Rows from block 4 of the image encoder of a small image captioner, named by matrix and row number. Rows with one number belong to one neuron. Each number is 128 + 32 x the weight over its row's rms, rounded and kept within 0 to 255. All counts start at 0. Numbers have three digits each. After the name is the row's rms in percent of the matrix's.
Before each neuron's rows are labels from the 100 images, of 14976, where the neuron reaches its highest value: "colour at peak" is the nearest of a few named colours to the mean colour under the peak; "top examples" is what is common among them. Only what is clearly more common there than usual is listed. The data: pictures of board games with random positions, seen at a slant. In brackets: how many of the 100, against the usual share in percent.
# fc1: MLP up (encoder.blocks.4.mlp.fc1.weight, 768x192), inputs 0-191
# fc2: MLP down (encoder.blocks.4.mlp.fc2.weight, 192x768, transposed), outputs 0-191

colour at peak: grey (79 vs 45.5)
top examples: stones on a line grid (100 vs 16.8); second side has more (89 vs 45.4); nearly full (74 vs 34)
fc1.596 127:078156117145149165105139097111078136167088106136145100195165128135107138175139166174149162126183094134108139156146128107061115104133152125106160134117091105114113102085079154134110108128121135134119086134085162147127131164123086139123108134210165116144131186181123147133127133108158079111120088119141125131142137170098153073083094148134122109120152176106138143168141146027157118167177130161148125192109110077078123041122156138174068118140147158116139178099130067109141122120088067133099138178170189193101155135135103132123090176102101205084143090178123085133181148148158087180
fc2.596 121:133118164143125133163100154142149194105147163091157120113133157142098181130087097162060130218132176116203162127115093171121151153107191159154116156140146197106109173108127180145129116154107107091097203126153083112132086099190140148165082085115114119092110093148155157174160151103133179148120222159072094172165130147144134097129158115088095062193173171154139150140134123115098054124099142120141094171150089123120174129143080140135134126131100113126139092167164138082107095149163184078095141095135132109111162112151142119146167173107128197127174113127148131155146099135119167142

colour at peak: brown (44 vs 17.8)
top examples: second side has more (79 vs 45.4); discs in an upright rack (53 vs 16.4)
fc1.228 118:109140095151086175116146127123131167120073141154175096207092171146087102149115154164100073125164136127135084124160108115175089127096109129075128159098122111099163138105094124096191178157180119139137073151150089134111100078108153176142102140183139093167128165187116095092171149093122120106159124151140154127109197158105223116164159125161116123110123120148160155184167108108150101097143114186119117099075113176091101168102166102186176127163149148124122179141129170126144112135132078167157168113180146164156120161058113116186105137146195103114101145106101163096157099089181085152
fc2.228 100:143072134126181101186157131151142123065182138101067104063179120141106131124114141138115208141123126127123135189141148146104174129129138152176106105102118131169131171113135125172176042131103169158103138135141143139164147146130105109094134120130125124128070110105103159138140113135139149138097120153118092129158100126193091141099108119088145133147164144107086101106044157140108136124116100114107108151146081082147173109149127146091081181099183094149167118151049133136131127133146173051166129093073108067093118072183166131100128135107080190075206111179156105161133091170125178086

colour at peak: blue (38 vs 3.7)
top examples: discs in an upright rack (100 vs 16.4); nearly full (96 vs 34)
fc1.258 081:137137128140153152092103106167170164113121137131122105133131150082137112093109123120164171092140141119137094110099156125122141069159094138020147083150167084108171177100146108098159136084125146111124132184106138116092132126119089123129173176132178112080137119089097169091077085159165126112190125121095165192075145206132134146090059141170119162124114114148192188128128143165113167125165159105092092115066133101150108153147094158215124090113133137167120162147144092210110167086112152069115108113190158098172133116146123159142069139157167109189135119125137161099119115109188108122
fc2.258 069:178137123120177155130157102159141100090125159142119175102127207135136143078121101136136129113120117126171127168184169158148120144126100153095146175129091159119133118104085155126142121165100179150178118119158128141141175147099105063171142150182147176212105100092093142128133136109140155051137078075175114140163204159197127137135143139122168124102158118065152138060131157125149104140152130092171118121148138148129158137106141116126092118132110136200166114130080156091185144120166182110048143153199187168087110170105152126135119121092185086184156100178154088123130162183144142143

colour at peak: brown (39 vs 17.8)
top examples: draughts (100 vs 16.7); nearly empty (98 vs 34.3); more pieces: equal (26 vs 10.4)
fc1.379 119:129161183118157128085088157156074116091110171096122154135121111171107105105101170093137110150110106134081070073113120105098136106101164085127105171131083127120101122075118143114101134133089114174053151162092145138129123157111154159100108166112099144230110096165142140180125123142113137092156141134152114111135170168074132140105104127161098059154145104114094125043129100108115081163131145117171052119098124105141042078131170139097056066139076196147130133116117101129109126110151183090047128146172149198150141082106172129087121112159108111133123122163079096160141110136126112147
fc2.379 124:127095100155057111126128119045139096151126069111145108189136067116128165108202092104136128120159177119142091077095114155141134121118088082110154161077192129073129175108115034126159144086129105097148149160160117063145144091106063157116107060089109157046103095144125081126147157142149102114126063141118138124101122154146096108165088138145129162154113104156142134171128118087093178132109113119119149087101114117089116175113097112159156155129176088152125156133127175097142120117073073152114100086114147104139077173122070149116137122066081117144143155090127158165065162122099157103

colour at peak: brown (42 vs 17.8)
top examples: nearly full (98 vs 34); discs in an upright rack (49 vs 16.4)
fc1.25 145:136172118125113135091116146152138125103155163100118129080146113143107105152141115112195060163209090146079186123160160096120133152108104124136146117211135078080129174103154119146118094049113187116163133162125185137050165116153097133143138097168133151117093062108159088165090132160169139124120094151119169173104143101110128151075130125125082123141134085106125116132156171136145147169112121131145197091075127150058072103171155125155120142108142069112146157122136233148105198133100123144119084146099151158170121126108061170100121114102115109194123160080101155165138160140141139138
fc2.25 122:087108138075152100171122123127114183102143086171097109107148160119123137113108166112120116125094112149167151158123094111107128146090160140180083156093114123201121199114097140110134083179111094126053127175144047135139106157144138096110122180105116079149091159091071167172179096134128112133143150106120081108153081055134118098157115123087144116095197164138145141126071133159109090096121156140190102138158138139141110124125116142079083104189066200143143122121123060139147102086175180090192143143118119115128171115114174081145103102153105141106119095161153060049096108114098121129

colour at peak: grey (76 vs 45.5)
top examples: nearly full (100 vs 34); second side has more (99 vs 45.4); discs in an upright rack (60 vs 16.4)
fc1.222 077:122099087134116141118113156156069141091223122146138158086149138156128127117158097204131137088165124080084122105118088143098191143140115115129121117077114195082106112119095134084141090125111090194219148136142146122148094145101117184163172135087114101142067049156096175174190136174134127099071136139151183140107115155190113139153143127150131108171115172136106100160150094112108104085136127060107165097135059067087117121129139132154146111144126125107097158181149132125105118181098139102120131137137135142075122208106135110148140196164190122138128171136113085180157141111130131107
fc2.222 075:108073083148113109072116111096126111139111139130143134221175110102170120134147134145162142111102185172140119066159167086117054087111100118045138095199144074103141118122146159103108213079109119136146120145082184169088126111148146133126161150107153151121136179147115133082073142129155085200119107162147143159103077129163124126127076127173133160166149150158211122139135170137111205155133124106144179096171138186103159128173151157137175142103140110132095151113164142151111117135080111153161127153122115145187094162149096156078123067094136110179118172096164156145133094140132151145

colour at peak: brown (49 vs 17.8); black (34 vs 4.7)
top examples: first side has more (100 vs 44.2); nearly full (89 vs 34); discs in an upright rack (44 vs 16.4)
fc1.580 135:097101089162102087094189183119140134161113101071161154105076140093140068118152141150138114094134148112147074123198121133104144135120105113168161095162139103041156111136097184046095180146130129107054113083094151125094100124115123150165136076088125126123109116088105146172147114144143142138158140076175184171122137204117150182125128117082144132080169104103071093099129105110100099146113178191110145131167057103125113148134090130095130145107104099140122140178117157136157129166092083078187099105147130169180102139099167182097175102098150132078110148122145139124156144151145190104
fc2.580 134:141140109116200089163074160138147105117090151165142064117140153165097155130159104146156079087131161153148152137216114107107134121087112118124148103158137172132155094149120131179114083143171156100162126160138151105144177173077112094114097115164157088141146133124104083117102120182142151175115109133148087239135135114163139144156144201122124121097139127166143122122170127145121118131168145166095193098176136131154163078115181136181171132164152113115149149104137165104177153168170164138129184154105108123114192126197122133157123202133141164130152134167228075129187091126097140138

colour at peak: blue (45 vs 3.7)
top examples: discs in an upright rack (94 vs 16.4); nearly full (70 vs 34)
fc1.355 094:126166097120161182132118079107106131103165088094137119115117121145123100134156132093155111104145111152104139131152069165085185139128146094188184112141071147121177134117127191149081061124168135195048152132105121187107133071103103151114129179104110162128182156066127164125090142139077129155159104072118153171116126117144085182156105175146178118132133150102134160114163159150149119074159121119122135114121145133181102086110165108129066110153076209136142144145134136159112097199186164151125125192156086168153095102144133124085070114151122119145091131172204134101149154138136175083
fc2.355 087:147120109107134088157178175130135123100052198151137158092146152115140168100121115124126191143113098140183147139165146129198094162088085113151105085070126096106132097152150104117129132120106141061117141123128152083131118146152101130164132137140189096119101054094125100146146140116146123130097144080138170114138155128148138157096149125102130156051088129129148139065117087152157181140057161103076178154115118117125169134118075141156186202107074130156147075101067108108130181178176148103091118138169079057122108176150098132178180210109139107171158134135143160158136122110102099106

colour at peak: grey (83 vs 45.5)
top examples: discs in an upright rack (92 vs 16.4); second side has more (88 vs 45.4); half full (75 vs 31.7)
fc1.581 118:114158124165091158113137125154108162119166133124152081171039104130113059202120143105186104076167105133127087138154139164150108153110086128113117128161105115131134099108150058112082121095152157156101131167131124147121212109069109097110129106129149145130172097137095118130095133118133093132112097113164174196134131128122177148160140110128084064157194075113121168133111117151152094105143096102150161112093110108075066129109131111165151174126139143082140115105157131166166122089150001191130144092148112168175185113110104097173077178151136070174092140134119148089141147142163118134
fc2.581 109:146155139080121120106120078117107065092143128128136088114182123141100157143087132090103152148080135122147185112183114087086117136088205121123128119108065098176154149095119107128119105131069138055096086133086112099068127119170129101163130168129152115167062139065065153060121090123113158096125137075100152060109090092147077128054102058132125149088131131103131112117092155104116150119138153095125088094128110132092105081091123142112122163094118160117097151089096098089105144124103193028168142161125093101128117096176171115103152130127072117136129131110134076134110075122091107091

colour at peak: brown (41 vs 17.8); blue (28 vs 3.7)
top examples: discs in an upright rack (100 vs 16.4); nearly full (92 vs 34); first side has more (74 vs 44.2)
fc1.611 092:115071171149118183155138100104089063169092103153125122105161093062101135136097149134109127106152128113156180167157104176099144092127072131087094121130097138169151129096167203103128118188168123135180136160159103108070174178141130143100127160134094151117153186139125171116159123055143093079155140090113130131133156160104148094104122163195144123087164124112170135153158065108108163104102106114145137148120140119112150112068167124099176128137136120117171098125109090151146141097114119147135148126172110185105110130122158126174116116059158142140025091156117084029207107133113093163
fc2.611 085:161105091164141102158156141158167118112153130098140134090141132094129140109153124098126085143139184134087082144092129085128135104166149136118123110170132147092120060203116080120122132074120153089140095122085118125111117086071102126124120085148125125063168122167121147118074154126156122131132120099092170177107112102131150150151116064062125156154112110087080065137128127134204096090134143158091133082102114111113100131139106144158127099054100107104089108131101162128162062145148079090091097084105154129023139116149025118072157160121129225079137159134080157140130132086141108099

colour at peak: blue (41 vs 3.7)
top examples: discs in an upright rack (100 vs 16.4); nearly full (99 vs 34); first side has more (88 vs 44.2)
fc1.197 085:149120120091117151104104092140127130167145107121070165076177088049113147118068118147123073125168159109115133114151109121064176126116165090148077129101103106079092133113148108098114114138127136152182050105076178151115108136080129126149155116066091161134082087137108180142084089105099136117094165155049123134117073153113151136065069081167128140120088140165103108108127153152149157090114086159086172123147088108118117144152092166133158147075120093178093107110088102211117140145088160047122120113177157134141126124100117178136121162119181171165164135117167150186122152149150136082
fc2.197 077:098100051129185079147157119158131108080113139124119188159144131179172128098170155103184146070104128149170147094144174128139138138194071126054123158134108143100120107136166140091135133126117123146118125054208132055089131135120122163142066138097126155132179158109162169075156136127121127088174151135180133115084138133117167095163152122156119138099104117173160163138132119138120187156121118110116135083171166132131126172109104146120139117080125210151080078106139062115131081163177141114145137153155084145088166142099121096071105121099154083150077138149123124101159120058081124202

colour at peak: grey (85 vs 45.5)
top examples: noughts and crosses (99 vs 16.9); nearly full (86 vs 34)
fc1.133 094:153117152150140161139067138118080104100111083144064118075095095115149136094162157149142122168054151087108109140109181104131137099148092098137177129184132173110088102198109092160163162118159147125110121096103151151157075133124104109116108109111103151157123136175146130158180117185100125168074114162146065115104122140142149173147135157164126122120172114081116150086124149108136151095102097067133078090131089153192135091116107149126094121174079082127054097109129169129134107150190130128144129155067141138084119077156187153033171105156080143129142147133134123183156138050088082103
fc2.133 088:147075130116056133059148195121132110106083091098141083183142110112100131126133115066199095087151125129131167104101110084147113064079107119124115142088174089073095137180170058112105144099130121126127184171161077149089123123117096085120129098118135118100114073108128072122121142088187066176134106127086154113146109171082110103162120136115110165103091111129147196117154179128108130147159141078127181124113107123084119162137178114194142137136125047113135112098120114160094176101060088114086132133148124104105139118070084158159173099117126118178128137091108162094096158113166096151

colour at peak: brown (49 vs 17.8); purple (27 vs 1.3)
top examples: discs in an upright rack (100 vs 16.4); nearly full (100 vs 34)
fc1.83 079:115105064128147142128096108159191140108181131119099170087108149064180137123142105191102157196133176088111057164134101138119140112136104152112088123191114134133122079126152174097145094143171091165138138117093154072126130163113190110115180196179080136107119144136127195114142164143123123114197139123165156120087115151089123124115125201149150091108149112086109076170146147083122115124144172096154096131123137148111083136148099124143105096120149154125065062158097084142121189131133132079049128082137120156115044165087173138116120181129110124123138132171129177082081094123150116105
fc2.83 073:139092203146092081139124132104126106169108211097121100165169148111105191098156096184171129092106182114138138128161117152138120066135122127098108161133139159074119092174144130122129146143160082162131141091174110119158086116115114121156127126112122148081206161119144069070109147129161108151174155127146169135145102178189129124101139159143125168102073084158166152148146098124123159139128092170142181069165116160142208166152149153114185094123148101103122124142091098120148081134144145148138143072177139126099145198175103171134134211056176110189123156097129149168161125131145146176

colour at peak: brown (44 vs 17.8)
top examples: digit grid (48 vs 16.4); noughts and crosses (42 vs 16.9)
fc1.170 083:152176103108089120097057135191170062090162061106071149089132108103123140110131164192111128146114166095085159145108201164100125153187104183151103126111142075119140120134192122096109127112131110095121097146138116129105084132111123137194144097138150132127091064142120131117166126158150124184130101202163148124140098100163115074146130114159091120114148121160138153139163182130116143110111091095122121109187164129137120157068156074154207083108081093137060126130106189091138163152112103159143127132105097139180150081110172137145201110082112107164088147075093145151113160083128136085
fc2.170 079:162152100099098110108093098177114170090110131099168120132148089098144145148131117100121130108159101167061154147093132096174142105156112094159093138132155154133175195079129142090100092071082115128119133135107110103166127132128132118123161087166127149162108114072105123223074065122161102139056177193169152083124060113144104132085138148165158065118116133054078132108080142149137146130115161115141169185157108155113113057190142124111139173133090145195082120121157147132162110164134095114159116153107160141116163107088158089077096057083142088120124136117124119142133161075094152083